From a checkpoint of a small contrastive image-text model: 195000 training examples.
Rows from block 5 of the text encoder of a small contrastive image-text model, named by matrix and row number. Rows with one number belong to one neuron. Each number is 500 + 50 x the weight over its row's rms, rounded and kept within 0 to 999. All counts start at 0. Numbers have three digits each.
After each neuron's rows are labels from the 100 texts, of 14848, where the neuron reaches its highest value: "tokens" is the input token at the peak. Only what is clearly more common there than usual is listed. The data: pictures of board games with random positions, seen at a slant. In brackets: how many of the 100.
# fc1: MLP up (text_encoder.blocks.5.mlp.fc1.weight, 512x256), inputs 128-191
# fc2: MLP down (text_encoder.blocks.5.mlp.fc2.weight, 256x512, transposed), outputs 128-191

fc1.164:527545501599622478434510539516503468446591501547474503445516552513448585497472509480492482403445524488501460414557444495504484431437534483555542485483477519465563414490513476536394579539517526
fc2.164:552456527440477479507545478526494514498498452422569510548521413467559457500500447524544504560521429571419539563489583537476571516527448505469473538525528472536443569466513534493615355524467506
tokens: "g" (92); "<end>" (8)

fc1.254:485555427451501531541569516565469498536444482471534470462535452557506542487450472579381491459473497414598546419418479463546525630533477519495464494482557344467538526551495466423390455499516527
fc2.254:571446458549519504541491519461524546522567421442516527493526522391486466474527528419551532460519515545414486491610507562542565422496480457501551572519503546545468435433542485467470586502540494
tokens: "0" (100)

fc1.138:421489452558556548381494485542401407456534548563533512619469538471398553493556556450462551478461563552548486503514465460520485524428491474573443331497495486541462527573498414512426448481477538
fc2.138:454410438442478454451435414474463487564459465552541503543468498461541558421450601469569513486422525470493449519549509488491559450531485479529516452494522510540507457600491485583451551444575537
tokens: "s" (82); "h" (18)

fc1.509:488526483450510546450546546542639485493651495404528505446501481429464542472426435440484532481496478503463467489520642472491531424395556462475526523509506425503477504445555529496538433523449513
fc2.509:405487455458424523515467537532450498549437534520574463518445461577514498492478588535518486435484504443609539455492474412556543539616480482491457450473547503553591533604478501461452478419497455
tokens: "4" (63); "6" (19); "5" (8)

fc1.204:577560535531577521507520479461527545540575498473462452406450529533489487502484471481457504489442505388559529498548505575546495496510544519467516489440476592405607458465533510457488638526588448
fc2.204:567486466556484496509543536483523466455558471449561548634554564415473505425532494426606531477574440575406495549552501503467488439446468488580555568536481508569383435429517523588497436483419552
tokens: "e" (74); "<end>" (26)

fc1.366:443547469401477486395556457486521415528533514489495456532487451565509507541497527506454563482401538473530481437467490471438486603494499458510490347447577481476553560537533533544453535485501557
fc2.366:463518510540457548367419420453437435514465552557441377575458489408418542521485469493564478545405554491553498548473562534503550524524479383559478404585495465440490503518469505541516497480568526
tokens: "s" (90); "<end>" (10)

fc1.384:585484473424431505508501501524474464529528480440498481546520505438428507515510474492490533567473526577465584483447591555522588495483469511500587442503588477465603593483559407462562603473486523
fc2.384:501485433481621452461445514564496489479548442536611503526475462434526543504560598459500517559512475503453478524510492472572474447571502502463567561460475514554408482589443510464461586446579476
tokens: "l" (100)

fc1.309:534492555410493448546500496456590546584496510416425477414488472531521451531456464538457500493445510454532531425497516571563530507549523490434470516467537537434574558485583491471565642532574462
fc2.309:450526426500519503406507475560455452479523477533634520624490493463480566405550584437560556498506482533496450571499483486480439470510541511515526473495422487556406461572451514533441489428456550
tokens: "l" (100)

fc1.260:451465502402437501511505466481521501471539474471569614565522420538600495474506554485542498453409482508483504470520497397531545547509418410563490481517597451568456516538484510494499428571499514
fc2.260:504488523519468528508527484483495534432543482496541536559586477411456494506510481494588526465534451532495478554536421484503466470488486454502537581513489617517535420433416498517439447531394394
tokens: "7" (48); "8" (39); "9" (13)

fc1.162:476502389485531510414458519468431455564486516554514447553474511552520645508440536508548490437431546520501560402471522441442535478443456480593524494526573415557512481565527518580501459534572614
fc2.162:559507672559508467534529604429506558409483526507527549376554465461495462506501425500540427519550494528431473467547493449498428523466545510445560600537517510515527502433557502489547489516423466
tokens: "<end>" (96)

fc1.273:444456486475484483551516486527534493464493530434470538471536482513576500511509460634486575487476479573474531504472448542493509541547478504485494526584533392472457460454456510479550439510569482
fc2.273:562519460485517497594526628515470578482505461497598484508406504555521446515556505401568413494542461531519550476568476466577503495504510558516405576485586545505555531457535475499532437589475487
tokens: "r" (100)

fc1.92:536539536527569476536426517502415515501475445480506622594522504481516526537519480489533513539530508613437487442500415454570505459476468507510495558474517532576479565533466467438507482601558494
fc2.92:452599530516567479432513515486447449497519516522447401595414488546494570528524428467596426496505493622557494472474451504478507556467546454479393496547548525444534568514471554575499418532548509
tokens: "," (43); "<end>" (31); "h" (13); "w" (7)

fc1.203:530498542529592452447487517518427485470586390513511434488530485498450500569528504463393473571413521463548495478461527495491432515457528438515475484558471495471591524475482533527543572502557549
fc2.203:471500609519493415538587511456484558544538469474584497517567377544532507502475503635515493433542488454522460465458403507526444488493584428521428535509466449430459509532549615411474512513498537
tokens: "g" (72); "<end>" (28)

fc1.67:519574501503502515474451498550432429506456499470535499597512416517546540573566519573513515514551514546422501409496378465480552561480467413562519414528559472490522522507497483514479536572502559
fc2.67:507549528473454544583528535449507481465494497539459504570511530501462418525522466523562472482531490628547522530559461505572399580567568472460471529482512541403544467508421520458463446505522405
tokens: "2" (44); "h" (33); "w" (20)

fc1.415:497534482524523557560480472546428473495499535501483497565502568487475540595534512493471482522559555534461559500473425539552542494419464487642507431474543522468432479490503416492440459686541548
fc2.415:530491551465448483501552499531473518543446419437538521415561380476548447446414416600415526513476511461465554481390484488524547538596573388443564534527503346483519591522529577410559487424525526
tokens: " " (100)

fc1.45:514547400515500568513422586625555444419578546487512502525479518493473494539506568494512463442533430443509534491542535421508568486413441481549515499494512490553537453437517450536491459554429560
fc2.45:450539517562525504469485494511534478527551489488500463578502487496409531463600552537507519467580464419606421550460480482553395480425584547414430484574409540439474473584501493452398517441474514
tokens: "<end>" (100)

fc1.58:570470536527572495470431580483435477535487435441493537468491507361500552503461474425520492544486518560444435411564399483636556453499478515496547517504543521592570530435512474519536603507494491
fc2.58:515516518446499415435503442425435570573519432539511435537445434473515465509549511512536556412405553538549515459488482485472479546546515455547371407454546501402559555564451474463449516507539539
tokens: "2" (100)

fc1.136:460436530456541464428502520532411469535514413441566546491554389428468584497467526512367567495432522496522464456481517471557516501489454424514501466567489398546550576546504516483485527470528553
fc2.136:454578634528455452467574471486467479455543513534531433510596431454472489488475398545521494485488465479499412531460421490534501494515582427466489457505499472427539509527450542455440535415449447
tokens: "s" (100)

fc1.356:571474438510551528559495551524419507459441457507511615569510485490500505459562519484495430492512501559417586424501478485589502518502433517543506547498536507526499513559448459480438416612525517
fc2.356:458512520453475403529507551407493492469583485425579379546497478462504537466465507455545395491454461463581488447502462460517474428471503458501470557583533492512464518464509523501490526521496495
tokens: "r" (95)

fc1.80:489468567500597453522520465492537514462495456470421529411549433454538564584457468565404493537436527427517446462469405529583488539530498426536499538572484493437570495485491527474502602463541499
fc2.80:466471460454456388541540552448526574560548455438560552536444504517533484437519555445541574375518541568516454460564522482555456449458574519529389553490463442528412471537578535485526492491498561
tokens: "2" (100)

fc1.318:495427489407535495520580461545499573473595454435524492453543457427457525486435396515464537506370490535534502485480526500549527492527497518450447490540588472523602571478475487452527504479503459
fc2.318:530471467463493484535498560524454601540422485473592563535460460529579490462512629500484495458513531507456521456475479444576526522532513498567475547483503450536505508550568493456490507425505587
tokens: "l" (78); "w" (22)

fc1.36:526537495533513488504501475594443441431487475506542511511578571453443544532449465538434452602557496513459546517414433592540505411430511499575575477477525433469479509479468462476468527540444542
fc2.36:491512443528530542501457484514557431525420518519468491560504512460437553455487467530518551518576467509509487581362497554553546474498533459489486498548479496470454495563492440469467507462498535
tokens: "b" (92)

fc1.53:594511491508509575507511469629420504476572469483556467590543515440363460567477485502486503553538470498528517541446543524554572447453522466491507456459574526490666614498486451470508473527480511
fc2.53:460534495527564508502595596627556511487539569456555550460503473609588522478483534533448433440489464481464548479535522409472546536514495484491564554465500475569422468456571581514514520491451448
tokens: "l" (61); "e" (39)

fc1.91:460535464495524604483468584536487495537517507530538564608553505466472491522550474484496434541528495535483518486525527456550530579426571510521456437549512547561521516497528480492539409505503526
fc2.91:480586532591597500469504541559501514546565525535568498459477517539504540524486464449551437460564481480455451457608477412491532486460473522505459522435533569543572536484629516489464466548451472
tokens: "e" (80); "w" (20)

fc1.317:468519473519540580523494471522520467491503521452434450448508466453416570518404456514433446565457490502599626462398465513570517606532483430576557454617525441458584496408491525451500432533575493
fc2.317:579470430517506566586540605568574528473494472470540515487449553565535380562519541501496503438568505512515579516537564536516502528474483509583414518482504470442471452466565463480516430560493592
tokens: "r" (68); "b" (21)

fc1.401:518566511585630490402474512496445475463568512554490470437473532514424574481494520480463469446468555486502489450528458514512475446447507480567572500462492543453541414501528462514454594549561535
fc2.401:561472559489455498540568539503546508488536449412538524512583443457524404490499421502550506501543441567423490530518562504475541498494495510466499573541530476549461543428547528486606396514436482
tokens: "e" (42); "<end>" (31); "g" (27)

fc1.413:561521524492533477524513503586481478426493475485507523458599560409472529564438453545429503586539490495465480486430471545577485447372504523549537486477528417486481526453458470507491539569448520
fc2.413:518568418555509578448499474533522415549438528521430489550527502481430551427486460498470546498532478510469470577390518540518559500505528464485508469538456525493469454558487478477456481421524535
tokens: "u" (79); "b" (16)

fc1.168:603505410495462538510508533518460500518542444471576472644527551380410496517464439449518472587546438561544581513455499571590517456467493498513484483466543526450576573507488441464525507522477524
fc2.168:434504455553527487481586538566606489465577516524599563536496568530494486475572513418546520466585431568450467586563487463465475521514514576432530513457482557555454442510490492548483458429391481
tokens: "l" (67); "e" (33)

fc1.105:466443451469566533538514476611536452449506511489443507415509485568510487606550490597440545496502500529521564499457453503585543604513434506505464482601534470484512517440478436505519454512547514
fc2.105:472543494507570534580614521573563535447533543497518513502484501651531496554538466548542418422617521500538521498514444446543487565461470513532409484458494550437451449488497532481533398565496492
tokens: "r" (100)

fc1.511:461476415390477429458547515496534497484577444420513477555520504562532498454427563487531538459418497499504512405456545483413447475495473496529500476459571382494484525532459531467510515470440585
fc2.511:450475549526560542564488454528492554462527531587520589564527512492492526520545497512475555510586460597419481510495480568607434476520473551463510537412383607493395431612484506455502516496497482
tokens: "a" (46); "1" (29); "<end>" (25)

fc1.464:478449521547616484513433507559475502484469506500460647528591418523489534512442469581445495540487473571458558481487454506535538493526354476532527510541450474521462462506463542446501475593530495
fc2.464:438583453425513506494472514530498485527537502515530390588376493576535531537595523420580449478514481510576475502508526500540516538458561518447328488499546567477510545505522498549476410501516543
tokens: "," (100)

fc1.407:450499456465517506470405493524553499473576529442489459451481475460547510579445524482523498514437467458498552482512611506467579523510396473544506501527502466476492462451498530568496451612509508
fc2.407:503546460533498515488467566454549414446506558559494448588440583522484547448602545436614416457549396491545403503545453431501476493427502574465498556532519590507474451478504414583432561491439527
tokens: " " (89); "<end>" (11)

fc1.505:561533531562531507501505481618496425463507508491537505482579565434436516593439464511430515585572506505455512523412445584561510419381500527527554511465497422472473500455485451491473514549452527
fc2.505:480538446550527541461478483518554415543444519523432485526521519453432594448466437526476551507563482483497483553358488568526558493482545481480507461547465503483468473540503447462457513444489525
tokens: "u" (100)

fc1.450:501504496455474580480366580560525455448507560559548507495477502488482455663588509482506534575501424521466492530497560449521481546511476545542491436545536531499496537575526366487533478540491551
fc2.450:529430619542494481530558473470507605534440423542461567428560467498490476457521448585474588491519548472412473506420554539448426462548495556495527481510398481451472463539509546382514495483511490
tokens: "<end>" (100)

fc1.467:495530483515557530487563546520611502439579494361493494516507533410462543427414441397499455466494524573429470452546556497556535442385564498492555526492553491527486495403549504524533453485451499
fc2.467:466495486450407504479444497480431500559400531561577503556465403527535484509524567550568493475504485463555499521498451407516527573570474471519388477496547464549589557602464477477455441441479519
tokens: "i" (100)

fc1.3:506425342383477503545511489563466531560547423442615524481460522498477498502512484472360509547475506536543569502502560551576553490564465511486465524513520505551462542546489480455539463535567491
fc2.3:507469403458513397483580470486488527594598379450606454571453513463503538442529510412539508470485546549558457521490484563556520464498539534476440504523513539520531561550513484515451567416537555
tokens: "w" (100)

fc1.191:516543552514541490515494518504473486404495504511497514413600437497554519556477441570420462521465472485481498480435399477462480594497490476486564536497519443426562516415457504466467547584466467
fc2.191:490525408551522455560520472552541522543536547449480571580446561535490517500516604485547601394566478510529472466612490515533519425473529505517425533385488515528530417545534508547489512498516530
tokens: "b" (71); "<end>" (25)

fc1.231:502419439371426383463543486449467482543615397459479568485500494578543480463469541513537586428328615501539478374487532494442461477517481492507474459494512372545449505539488539458532547478494537
fc2.231:465540535471583544532563498579467531536576497460629561558517438515424525532534474482463481510633465504538483512420422529627420474440572531479507539431395580499466495547525567419484460525434503
tokens: "1" (78); "<end>" (22)

fc1.409:528434485454575473542432503473397514479479417545461534556493484519561515530554536545526480516450549556494546418521428474518473545533379507541422498528507508527518565574444461464474471613558514
fc2.409:415547569487497480473579555455531461471511540473535405501531435541499513446417437536545400439446483455560444438501418388522518526494608403487459512506595462488530549479548542490463472486503455
tokens: "c" (88); "<end>" (12)

fc1.397:493558468507588591484504484538427504577466505507431493488411489538435530535511465509376525512470552514565600453506530502543514524512447485545486473531502533524538562586514531473552431533627505
fc2.397:433482400405527461528476518507547486493540549475559397544387506552529541472507626441548472447506459453554518492545544453503533471480447491562469495462478577525385449509585522513416516517485545
tokens: "e" (85); "<end>" (15)

fc1.21:521413530430539413496508573526520521464467462404479559439524464418471506498420445501427509515450573541468525401472497505597524455482500484497503535576539421503574565500505462493565536465523531
fc2.21:467424554442458438451505555434444497526446470469553536503547434458518553390427485544516504452463538541455460437526467431535532472472517413505465555599528390578461495554503505516541494438491553
tokens: "l" (100)

fc1.103:492415546375442506553485474499562533464524504481491509543546400505549429634546543552487554549459463475535517548503529444471469614536495513511384467546520451545522565536458547470558356551478491
fc2.103:573495556575567510494527510515488569436551450511584542542526514461490521501541449422573460520538495525401480558556534512442454423457495575477567579432522595515500483435508517538564429526409484
tokens: "d" (72); "6" (21)

fc1.250:569549467535540445538504464593475450443489481459510521554553555435449555532447479522419456575573424500472538523410414579520554441414515511549610488508502441460496510478463503511423551546467542
fc2.250:487476437516524515534457523524606484539419516487447534522507527489445520457436460529472549513551501489501531562368561594570555437544508501494472529522459527488439494569514447448510502462526508
tokens: "u" (100)

fc1.419:573415521451522471504485452483397495548513462578519543523510510491481493555565559462521567498513530520518535506515479514472480453458488554556455430469479516517553522555506472469444550636551554
fc2.419:513549604473544503479484598409516506520438476472490437404435413504550529510507443529466400546530528507454491467473493498514455557480510464465450549618502438437506583440589534542584465572568542
tokens: "u" (60); "<end>" (40)

fc1.458:478546454396439507383503492489569458519565518392483391482440468448507520512427507466493513462366515381566552462498654489479545504491512411499446490491581402472570588448567535565493471488511551
fc2.458:457477542473481488473430505449437484495473523665474461515437538516481509538581477454554483582482544532496490484479505486495415523525465631508447403528517539482511539584472399490490454510467509
tokens: "5" (25); "w" (24); "7" (15); "8" (11)

fc1.297:502473438461489445471447479536475471487492488505604522630537416454525521530549549462468545537500465519501513502493477517521514486475444505536560470492516466480514571572485421504439539523482579
fc2.297:459469472477462472573403550444538543526476557526474477598403567487477498528557557441536496529551521537530566501524507541559414453552457556533425539484425553527463475589480486456471440532503500
tokens: "u" (89); "<end>" (11)

fc1.195:477579505435490530421540418524487446541479508432508478611515439551490523489535460594480514472514539410482486478380469523442513545462505466500495361463558427421430581534521503519466499475549543
fc2.195:443439505479422540527403414458496538434436528562417501524464511407478463481470553505539500552451552536533563507529461531594508512621482405539487455498527486463489499511391455471458537514570446
tokens: "e" (92); "<end>" (7)

fc1.156:493403496427466432463445519501520423506604419426582537612537406448517476569509576509495562571488484523485471518506563471493538471453470492527462485486537464566490589511569485489522488519456567
fc2.156:572543498567622538531516544517483540440537469517555506507494540449438572479521443412548439572549438552421518562537469532533435453459473576449539589495502564504483467471465487518502460557471460
tokens: "1" (71); "w" (26)

fc1.471:443420528341441458551480481482531567538500456493518544539518389541587469600545540519474545566466493531522503526514520429447494573522477548456393486460526506622506651518512528479533401533485467
fc2.471:632557578618586495444529504544496529435550450477540510514534477403472517509521397459575485556534429557379481568490511570485479440473503522485558545494515552456493470429441535477538476557448484
tokens: "e" (66); "<end>" (32)

fc1.337:563507495540440552486441531559434422433531495518515520448540584374398478584486470505466471573548545505562580513469464531588493511415488497540523509541514428474531474428473447460468513577513543
fc2.337:545576519616518561457483458468483416506454497540425514580562524443389551484516436516542543488568488550526463605441454543486489561460547436470472461566416522438516397501424506470435489449461479
tokens: "b" (57); "<end>" (43)

fc1.438:544461389469502534486460538622514458435620443486603498579478457449471507561524558499521459566514444444531558529519521500548512459394480472513488516495499493476502518482488488442507462518477602
fc2.438:469537637589531560474594520492458513549527536518422460520527496531398471533482393544462565474458624458589494450478503516494408547448522510489396396524478505403536514495542465383414433534489485
tokens: "," (74); "w" (21)

fc1.441:511562515472453509426536550518569444447619483451484528492524456502503519518470485543500492421462518413437493454485521412471506516381553434546518468497561398503568473490579512548501484493458618
fc2.441:458505535481460484504481479449461581528473563576572458512441474500477524534548541437577441498500494492530472504554495458549442491523462560478426476435575626536551527574471449475482466469440481
tokens: "h" (89)

fc1.350:521458434505508482400502522588521381413492469481622586503554463462496529421478535478472522496446480478442476475485524434464559509452500496556595472519532373575486487512503451512483489453430594
fc2.350:472512518512522493475490460553503462447569541577510550535527538525536464492580525488549624490561382553416395587532489509431452443488496597457528492404435589523413474556449493534553517451383491
tokens: "h" (100)

fc1.0:438450444442481484564545458552553551529489521454459546382454461572514497459432539592432515456408561437602521432518521498552603540574463495437444504470519498550493532492502515464518532451529442
fc2.0:407466398415589489489496573556483485542502458453591482538470469589508619424440510460440497477478538519505482487413550446532529479477502506553459487579477457597416547603601499495534450473538603
tokens: "w" (100)

fc1.51:460476527541569454457491503492515456420595470479540428513507554448504501530472432445495476570399432505514458522522489479532500479481494526528514528519567534471525539436504481541552558519509510
fc2.51:584572476473425482541594534503472499517514461490553485549576416481500479462541522539529470455492420465551455452488428437505474576487551492460429539517550422468594528499471518403403497417448480
tokens: "," (80)

fc1.400:489522450454585484505469515584421490501618405504705550507547480488448528566568493458444563542475493475502459496471456523528475475444443540516488472492504520453522507515490508478529457547500537
fc2.400:427455527470421433574561567439500538506527506510540494489559495547534474467542493547642450448532396528509439476524436462523418507521583575483531532497524488493586423538437527483458562411419439
tokens: "g" (100)

fc1.325:463436453478557459467427535485433482539496424433549573596534436430483616498452473549531519553475500587466547461431520500572559437505422450555506517612507442514472499619449510415524479560586545
fc2.325:479525440502437555412466523549520404469503585545509426539366547523518462549525516451598438475496502428588519566573539495457565530452536472511440458471574528473546530470560424612544461499461564
tokens: "r" (93)

fc1.324:561492477516485463531511482570480444429505471468511537513598571435463514564462498537471499583522474500469537497433450569526481433430497537550549519458525421455479475474452460478449549553457554
fc2.324:509532447554513555489458503500524400538439535531450491620512557443439541467506468513532538511585500532512507552419518557534535503470506480517447489545421541488478449568483459460446466465499543
tokens: "e" (70); "b" (30)

fc1.24:481549470504583544486475517558491473490481492477565476501530482437466557499449468535455452561508422531453561484423484501556552521534464413598529477603530404454504477464487520453485405543507526
fc2.24:486455470445486551552502571584610496429497551461488484425434481579519425532471543530465507480451514396544583504536548455555578538505490502564438490486570432495497528455553423483495436537481579
tokens: "r" (68)

fc1.97:497435523446486498565485550545562519455510465443484561435555441466486487529463478595411529528445503432492600403480504489610523553559456451544518503549501405478530486438497500427512512542535510
fc2.97:469454462491535472577502566526570574548458482401504558485418503492548511464471540449522514458560556564454505486557570510571541467512509504520446608544518489567439479463583530538561440511534529
tokens: ":" (63); "<end>" (37)

fc1.228:570519530507498459542511487590500488457539479467525521497610501407450506551455458570417506567545471439532532486436449564554476440394496517540564536459516431485551538469445495473445574568440550
fc2.228:489561450540499555485419466466549408544410556519395471580491567443429557494508480512519583509558449524505493570441522555502562520542513513503491472553447554473488457540481465505476505455519534
tokens: "u" (93)